python train.py --model="audio captioner" --train_examples=39062 --hop_length=320 --input="log_mel" --encoder_arch="shufflenet_v2" --encoder_norm="batchnorm" --decoder_width=256 --decoder_layers=7 --decoder_norm_position="sandwich" --decoder_parallel_block=false --decoder_drop_path=0.1 --nesterov=true --orthogonalizer="polar_express" --warmup_steps=1300 --adamw_weight_decay_other_params=0
Rows from block 8 of the audio encoder of a small audio captioner, named by matrix and row number. Rows with one number belong to one channel. Each number is 128 + 24 x the weight over its row's rms, rounded and kept within 0 to 255. All counts start at 0. Numbers have three digits each. After the name is the row's rms in percent of the matrix's.
After each channel's rows are labels from the 100 clips, of 14848, where the channel reaches its highest value: "responds to" is what is common among them. Only what is clearly more common there than usual is listed. The data: synthesised imitations of 52 everyday sounds, one a clip. In brackets: how many of the 100.
# p10: first pointwise conv (encoder.blocks.8.p1.0.weight, 192x192x1x1), inputs 128-191
# p20: second pointwise conv (encoder.blocks.8.p2.0.weight, 192x192x1x1, transposed), outputs 128-191

p10.148 099:155122179132127092130157139116120113144152132090136120126149102132116178106106111137112140125103135148100127124153120146121116120120147164124139151128099109156120157105129146131107119147087125
p20.148 096:070153100147095119137113116093147107109140115106153151094133118060143192168126148167069144107160119136121163094141124084102112137134166138144118159126090132128068148152107150105109137146140139
responds to: spray hiss (38)

p10.11 106:090123132158154127114127160134115134155165136193107097095108099121115126113143124132143150102130084136137115115130143134147142142100121154155114149099121140122154168117083134117097149127150116
p20.11 100:134150144105147145114141119153141118128138093102114099084079123124132105104124105099106135167100146153110099165157095120106138169157131122109155154136110096129112082113129118137114134135108095
responds to: animals (36)

p10.118 102:123140144137126190111116153158142120110130140134117133130107122144166129113149095117151140121143109111142133168164090118111180105137151154141174128150093097095165090136134141127135101134110145
p20.118 100:130144098146093081131156099107116097093125127155108112086108103127129127125170159154111149123119099161135072139114149144107128120117152130111114130180148170126125096129167089171115092093166095
responds to: reverberation (62); text has "reverberant" (62); clipping (35); text has "clipped" (35)

p10.92 098:149098141133179157110079131157146121152113118119061119169134099160124119116121155149126145146074114099116081160152087122095113116148155159151137138092121115104138118129211163137134130084123112
p20.92 113:159102135105116137164129122121138141124129139097120134141162104135127133149133144130126071041133113135145120124112115141150116131135119114148114103145106109108100128113117110141139153111098161
responds to: animals (38)

p10.164 104:103090083114085164083096118119134126170132159118149117144126119124131143150130126148122108137096145148131133106129134113136113153137127150129135164108201144117128141111129139128091115093067166
p20.164 105:124143067129122133122086126171146138108137164137109147116105124127146119119083112113123132124123163111125125097126091122126138138139107124151142136118121123126188111154074109092138125123105150
responds to: people (36)

p10.97 102:130150160160140102147130128153126153124137086128086119116133085103132123124143147122071106123150117132111121120092137150087139106096129157153161149137119160161094149114067109098168119141145162
p20.97 100:101164141107115113133109127165142168142133133171118158150180158159148152096155109113107153154151148133123119111136110123099113145114117131157181129165112121116140128103102104160136145113115096
responds to: laser zap (26)

p10.138 099:149131124115163181101152115080086140114122129151171115101165134139155136120122121095129113081103153117107130133121131165148179137118156106109144101104086136123174148139084149128143120150122092
p20.138 101:063127129126132113106127159116135145088156124134152143132158113136121130142148133135108154102129101136080118083132113112119178121146147132141116095123145134134089074137096099132114151142111122
responds to: laser zap (28)

p10.40 098:122146105123129137163153174139164130146114082096145158160150146125134133104139116118108126152126113153178142123111129162100115154139147133184165104148096127129131162118101109121148101144151131
p20.40 096:124154127109119163136114112132157150146128114114131158164133149141123133094156111138106139093127092113109139099099104176128142103106105143107141133121148089148140153135124127156171144145157172
responds to: signals (30); beeping (26)

p10.88 094:164141134127139108125109147148148171141171100083084101132116099118097136127151162158105158156111124109094129061141111118168112099108143122168118087116129161129115158127149140129148132124148130
p20.88 097:056155107143135156131139153137116155113120103091124135150106120153123123152130117157095162105098129127146126097166110114101128124109105158170135108122101094139111155153127111127135117115152131
responds to: animals (42)

p10.93 098:192106117132179108146134105148127125123104104147148109128109152158161121127099128131125106143102157122154114129137146135143081147155134076111175144085101117113116114142119152113108124148134156
p20.93 101:120128144100113140143123152175100124082148102123111098160076140154147135115069053111112118117142111115139089149108099143116122142118052126139150115126151143113148111124169127134101117107141122
responds to: clipping (26); text has "clipped" (26)

p10.77 099:101094119113108120098106155077158105150119108118100146120124127138139108117146156166119127144137187120135098128158088119121154132143129122114103124157096152123095126130094141114081147125189099
p20.77 103:105122126134130104179101149133133146147159133139128106146148093138106126156117106131121140164094100114110116135143144116112122131108134124142122132149125116131094115109178133111112157130180092
responds to: laser zap (36)

p10.105 098:143136158138103111163147153095125116129145120088151162121116142097158130088151153116157134177121089113086127175133107134134114147128096082131129163148130114140092141116129114136114155157129136
p20.105 098:134161128137153134132164102121121124110089101142126174117158144102117086123073117085141164124105131144155127144151103114152140134124109120135133126134114138120141166129174151113113134171131185
responds to: spray hiss (39)

p10.58 099:195127088110059103126130108182105119110127109127132101144177118101124105136135141136115121139126096123167102135134103141157171122185087135121135091118121132136113153125109116155143128113163149
p20.58 092:136119125126158126115131123147093092125137140133134109127091135122179134139112138158151164161141120124161132096099114091143145078092131091165109155152151154149125148145128153077121204148076133
responds to: clipping (31); text has "clipped" (31)

p10.176 108:127120113171119118123135153141139122131131126123104133111150107145155097113164110099094108169110059137131134168152136154165097109140084140133110169098116156145161105152147116124129140139123145
p20.176 105:123107104129115102121137138148123128110120130150094103130099167123116099119149128130127139122140131114120094162130135112144145095052102117156138127140095108139119083083123147113152103137105144
responds to: signals (47); beeping (26)

p10.107 099:176142132102127131157121156139110119149147163124144129168117165146151102121108120119101147104085134092150118106133073098087147116159109124122104161125134108131121140121133140075080146087094127
p20.107 101:138142098162177162132119183128133133146130114153151131148113149152161148159106145133132132154157178139146131116143106151137118131115093157138146151174102170139126106128134158091089134130126124
responds to: animals (42); signals (29)

p10.120 106:125089119122124143132141151151107135110122144098154128126125096121144118134137097116144154144112107151103140077172170123188131103150142153140178125137114138165173196152153116127067140112131096
p20.120 100:118094131112158131146143137140141133116118123132131113144093126161119121109103166139077119141163158110115103099150103123117093128116070168112088097116097115132123129124153096149083124126112150
responds to: animals (34)

p10.175 097:106142127132188138143160116136107137125110140149215114119127124082128103196105151122142173129162108132185094130153125122089145113118116105098124156144146106119148168115121116125144129119154158
p20.175 098:140143129152106118133125128121142083128142108116151143129157136156144094135170130152174147112134138144134126103164133110144120142145134135120106136120124145088103152137129128134124124131105136
responds to: people (36); footsteps (28)

p10.121 100:091124116076139083126112122129146123123107098119144128091120139107143126109108170128135158147123136144112129098129125120080090139111109109170145113113111144127104132133144114154121111112123118
p20.121 108:159134167134134090117110119150113107097096057088126166143117142133147169059108111121129143139128168074143118167126096107128160123164108110115127104133142130119124141143176147121137114143131103
responds to: people (45)

p10.70 104:081151122106130119113123115177134167100156118104094138102143122147127155118161165145122106166104151139093147139089168133141147116121113148126128112064122164129146144095128148156114115117129127
p20.70 100:173104115138115155093132122113177135137113195123103141155143115114114132159128148121138133133142116104105133171133113153122154123101123149107121148167107088153146168100150167141136122139166139
responds to: household (43)

p10.162 103:138107135130098123116108097141162113144097140168139146100125135108121139098140152162128096113114144139108131144132128114095162089150100129117116146157114123144125093121163134146111105130170146
p20.162 099:117151145126169159112129121171127142122127150127094138131134139118101107063142113115141150127088117078093118128122161101119140133130098136102135087148159169132104133129082144129159163129117132
responds to: electric buzz (26)

p10.141 105:140150186131098126122107102149112158107097117123128144149157136202149134100165125141138148181161116164096166125127132136091147124121124099153148093090135146105135139129129144109139084101123149
p20.141 113:102117105185110124198153103117102128166129095131127094133153141114132109100153119139108108126166137091161106133150138160141146146084103128128143140138108135152132150146139127076125156168158126
responds to: reverberation (73); text has "room" (73); text has "reverberant" (73)

p10.127 102:093125114125101105150113124108094153111117113143146159133135113116118115210116106109072132148139133139172161137148096160155110140116134117150136127104182141070117146167109132140115176085147130
p20.127 111:107062155122100150146108136114159132123152112143138142133128126153108113151125144128086124096164131126143143097143095126104121094106114096123151144147146148158141136140104136135156148099112139
responds to: machines and effects (58); explosion (53)

p10.119 099:140143148103126119114139136121125105137146167124106158165134099101090136140176127151128120166115118118110091131139177115150145097140095103163138103109119149108082130103107099148104113129096107
p20.119 103:174121097113121168137144109111121159156165112093125097159142122142125155147171166134128062150107118142107113156128121136101110101086104112135133131104123106105121224106149119139126109124095122
responds to: animals (40); signals (32)

p10.76 099:127119118131155115100121131118118142113103132159133085173073088154107109160091083143120085114137146110078137107129148109113097135125113139124131125143136124147129100175117115089102094128100092
p20.76 101:156175100112127079148127158093180176110147147168127143147131145114140155123129128084137121142103132153132129132151100144119157132107143150141146134118147109137123141133129091132116140122150132
responds to: clipping (31); text has "clipped" (31)

p10.184 102:118084122122082154145102140117140107156116091141175126100105130098147121226102135089111129144103117152114160123112131126116105110082127102081114112073122122123124166111107137123155134156124125
p20.184 113:161078129150128117076149140100105141115127150149147131178126125156172146114110139089149147096125124132127112119142130120202112128142157105117089127141159135141153131137179144147112119137102126
responds to: people (36)

p10.30 101:103148128112136122098115112146114142094159083135195165123137157142137150205153120149145122146119109104178092086153127112180126127122181173125117131113103119121115149100105152119110146154127126
p20.30 104:150140097129093129142159105120114132125131143153059138102107166151162061117126134104128160106135150095154140134116126113123126167115138124181124133089165120126127161130125124148130128127144108
responds to: spray hiss (32)

p10.27 102:155118089137114112136159140126130089129109143132136141119106102078100133111145135093114147132109140062127132123128111163122126142162110142139106084117136123179160126122102107119106116134110101
p20.27 099:114108082137131136112123126093155139140128112141080125097126136140131149136137123158150097152164135141170143138145157177149149120169137153141140144113117120104127083133159106160097135111138139
responds to: clipping (28); text has "clipped" (28)

p10.180 099:153124083136140106139125109130140136152160148120125118094115146116159127117161126120102163143105117151116162109145155155153140116116118132086115125115142104147106090093108135110151109130095125
p20.180 092:140152132143146143122146103124162132094111146173169142164111087111125111113127142097128150139144104128136126106090134148093110157120145129113135135108122146094146130131091114120143128110146124
responds to: reverberation (78); text has "reverberant" (78); wind (27)

p10.130 093:183149154119134097150121094127130109157073110162170114102136171131163098179123124117124145153106186147145116148141140138158134122145142121120113065134115108134144168099099111104172148136145138
p20.130 102:117123136108104116101151158161116126074113122127118136146113120141139136138135132129149142155094156104113103134120144124158192132113118120102120122096112117141106158094125124103090113136123127
responds to: clipping (37); text has "clipped" (37); animals (36)

p10.139 101:143114148145110102096151126109129153165109158149099131098151083139115140146123140100148156106123106091164115125135149149136151081111135119127131158125126109137089097120093158140131085096112149
p20.139 103:167154158142125133126112150096111107112121147183106128135164143127118117098163096094147138153157138116127135138108152165107125134149156175114175147141098114118143091117155129093098130146136126
responds to: spray hiss (28)

p10.74 091:124128114114151111161098111175118108143184179119071114117119102115132106118147131160154137186115110144093105151130140127125102082177088126194147165180143099156110137115160087142136122123115101
p20.74 087:157138166083125125124114102188164131122175106134123155096114137148096134119101122154106113117078121088139134148140148151119118121104126134183104108114051157141132096136112118144143125144074111
responds to: clipping (25); text has "clipped" (25)

p10.135 100:122144164120142146132141129116103107144090097150111125100094177130145138128144145136122111128149106117121130136153131129091110136121128121145157113125117106105133087090115149120094106094132145
p20.135 099:137167118140141139116129143054145136128116139124120107118135119105130157100182133186101072132145136150126124130146093126135112164134176077158131189111118093162173146138119140116145133124143081
responds to: reverberation (79); text has "room" (79); text has "reverberant" (79); clipping (34)

p10.6 097:153125175112139112124143144137122105166120131105149117158134092137120117168113105146135135119133130131137108083132122115186130147131123134176160116105121116160160112106074099180123150147136116
p20.6 104:132145117102085140165084117123110097137090125116123156108134147104118093091153138149127141129136106155116127119121154094124120092151130092152150115117130141106119124114141134121151122151135165
responds to: spray hiss (49)

p10.8 098:100142111077150133129158122141101111119118139143177147152122148126141123157101138103129076104109083102123057156108151111131084129130133124114121109121098127082142173109173138144105161191113115
p20.8 106:127100135130063113143181104147080140150116119124125117113098146163122136162152108123178111102058140137154099131093129119153130136147115158126116130148131106105134116145097116114102094121115135
responds to: household (41); clipping (26); text has "clipped" (26)

p10.71 101:123129121076139120130095112143136108145123113151111126146123100128091117119148190111123117121097128136109144130128115137121108129139161097133172152063157103142071110119114163170198182135111104
p20.71 092:082113146129125115141146147146133174122105122129097169114185086132131154122097122134166127167154150171156068147130132114070130142142152133154167154079108112110130140147147120135104098128125146
responds to: signals (31); clipping (25); text has "clipped" (25)

p10.98 106:135127126138139109104126157143105095131125186119124172141120110134151131130164101126138133106135137103105151080125087124111116113140115161144129112151128105093102132121113115078161130098166119
p20.98 104:088061102095112094136137157122133123135148074152134132123120154178084123145139118141158115156160092137146171108128135116100129124131187129159127125117161113115150149129136149146143119130113110
responds to: signals (29)